A small sound classifier, trained from scratch: trained on melodies that start on their tonic, played by one synthesised instrument, 44.2 epochs.
Rows from block 2 of a small sound classifier, named by matrix and row number. Rows with one number belong to one channel. Each number is 128 + 32 x the weight over its row's rms, rounded and kept within 0 to 255. All counts start at 0. Numbers have three digits each. After the name is the row's rms in percent of the matrix's.
After each channel's rows are labels from the 100 clips, of 14976, where the channel reaches its highest value: "peak on" is the class under the peak. Only what is clearly more common there than usual is listed. The data: melodies that start on their tonic, played by one synthesised instrument.
# convs0: first width-11 conv (model.blocks.2.convs.0.weight, 192x192x11, each kernel summed), inputs 96-191
# convs1: second width-11 conv (model.blocks.2.convs.1.weight, 192x192x11, transposed, each kernel summed), outputs 96-191

convs0.70 093:104146158072125111098100140093082108128185117064129155099107088120095096122139117055117122068163094094099109162156106132053067110100089102113100145104120115114178101165096152103132121143129100107079160101124077168074128130074130106126101100079159111069115054116142166147071099105099139137
convs1.70 081:133130054114121111117150100131190100154153103089162110068180087159126149166141117119131150153150100109227143092124126128139104076152135131104128151089098124173145124132131116109150133169142146131142134131138099182073107119109210104061145138107039084109149156087133114109115073113123131144
peak on: B4

convs0.51 102:097110142091095077098111131101125110123186093099115096151120096140113081130142165097094102133137107134099087090121175072133148103115108088140086133128130084118152093107084059059099192113146144105133136138124100128144116131065138097125111070080125152119088137126201128114142112111063150131
convs1.51 094:153168126142135102127088154158198103106139109113168159129147126141102176091120138102119178078112177103156167165137125130088147187120125111097085096098164136139096138076176084157106093098155104117136127062164130166096129129074198132111123125127109121145055144139095053140124164191133139095
peak on: B4

convs0.69 109:172123119098111073093118097160112116104103122123127094158099117156101166090156140057087107107117065140137190089115075097134067101160094124148122115156126099137095130098151143089176116063150151188171125193092173137129120123095131127161123023104122116131106183177143168092130132187095082157
convs1.69 096:144135134124110073149151065160098124180113128155165163110140128171184119102150061142158123141103147085071095165100087174107148136130088160186109173075157166123136154163116157127150179069156092154145125081178186128164131109088130133112119166148129099093147139111117170158131140128187132152
peak on: G#4; G4

convs0.64 116:134160110107111116166129139110150149140144124098118102129139150136097134170089124121130123150114095114179146069151172169145103153117076092130163110159159086134115128125129074106054176073134125146104131149158111134140117103127100127153119123140139062142118114164106138084105153126166123056
convs1.64 116:127117144187169141150115142165097132119121144140138109113118159099217127171128142063111081095131128117155158124138246105123168131107172127051145168107148122087119115098167140115164101079156165146070181164187108087071196134108156134173140128080131114118075112151129144144163162071132138219
peak on: C#4; C4

convs0.99 088:120106116137071124094054047177130125098178136062123107119127126114133163112178127084112125056117110082102129055157063141136154119127104124109137104146130115102152124101120118142093146137136085125119101110115102132126141095121229126123173135148083139129123096097205129137141171106137138117
convs1.99 091:133127106090148123107153069128135120109150140140071176139106131184154127099149137149157120110085142121159111154119052040118159168116117154154112124077141150108167141160115122155040154107122083139144112157164119079133092131109215108134113128146156077129103152154127143136137134135138139126
peak on: C2

convs0.139 108:116161157104100140122109135115123155087086108139161099134142160102078104126093140127125077081118166146132114099085180127152105124142146125137207147152117121141099110139134035128097165102112141133133099171054124106139150119117133116115131108159093115149124098155169112110194149115152080148
convs1.139 112:111160186126141116094158105112128109142181098107140133131123120122163121119140088112079153109166189097102153122106151120124129140083145105089132170152119210101163140074161127105127129106108158122152141088209145139038222129120129034151165111104127122118088105174120136111028145122149113202
peak on: C#4

convs0.159 079:110082148114111117086146125079103139118130148113153059119135140120080174132100128137121116129147127118111109146181081155088099137165127073161107101103151098111119068166113102084123043086113093073134112154089089119138168158063090116122189108137189091096119072109120115135116080129134116083
convs1.159 075:132104151097105148124137133158159102105094135184122121122137082093143158106195092114101101160126084109127122159095083171108129138110128133105092158178144128081142129168131133080136137116130132134149191168130167040088136249123113152225136117162174130085092101095147132155092134170134093121
peak on: B4

convs0.36 109:139144157095113088075068096143181088165069102146146145093090083151138156106129142046140095120183115155100119143105156058099115108182059067098118146096133068111119140143067079104145156131073124141172169140091115108142127083076161146102110136099166099123129132127107141137170087139066100145
convs1.36 093:152128100160120109126080152144121121148154103096111135084151095191096180088104154150110132119159136146125127077133113151154152122155201151072120177138104119136112143126094099090186135108149122125212106136210126172140118129099119142163159123135221144138056099150095109176116150089121093146
peak on: B4; B5

convs0.23 123:190125149125074152114132128164137156090150154121136155162128114158149156115115123160105099158181140138139126063131099175136175150163085172148150156066089124136161187144131129180159089081105107160138246126151123108004122096121138125126167127094127130116125161097162090104162142145139117171
convs1.23 131:113147163146070136124133102133125133103125136160120107148143125170150138077101121091129119145140091111112075152079144074138128110090143105124135162146115167145093129137113143094118119144120099187157068127149119123239152141122109149117138075111147124134140121140136108091089126111142120096
peak on: B4

convs0.123 078:117148164052146082115107180143106131128170094142095155174133142159118132216134123151152147170118138112097118161115154182050102079093097181128136132120142085141126182134136117144177159088134092133108135155081135119142142140118169099133115171117144127000123097127099177123109104124121141125
convs1.123 078:085087136159148096124133089102109166142120107090127107129103103132115145180121170110119120202116080065145131089109159096130116126069115138140147173114148111099118128115169116141156110132152169174167130102184155151136091149135202122089144115091149119200125122114165111168102124153138104136
peak on: B4

convs0.132 114:100071169148107136155096116126173134194163124094104137095131095152090118101139102123152146112117127115075163188161116107168108151156061129148121090117125072158144146134115091139149132124140135171124144109114137130138187111150145106196110102150129086124122112148079127146033175136137115137
convs1.132 103:176138080155131143144125145183163137196140112132138097089123155152158147113090115102159092137117179167124134131122216133122099109105167134159112128116134119135177125142104169136115104134130151098106124169184117131163113084116153118188139087108098127145122069134115138164119128135111095163
peak on: C#4

convs0.49 132:157114166110119142143112109131112127120171119118119099090138100088126074099079077119161121139111115148178150136174169118131130098165105145144160035079107129140134176104147133137097146147086162118133158129100131119127134144123129111124122127136116169116114135109138019048111158144119127126
convs1.49 117:117157116128170149110141100091113118094137123173125148116163114094124106097126120165148079160129136136103086093052120052118149115128123122146131000144094178162165101131148127098107123148131087084128061133198135160178113133125143113119166102163198144150146141065145120007106112074141155155
peak on: G#4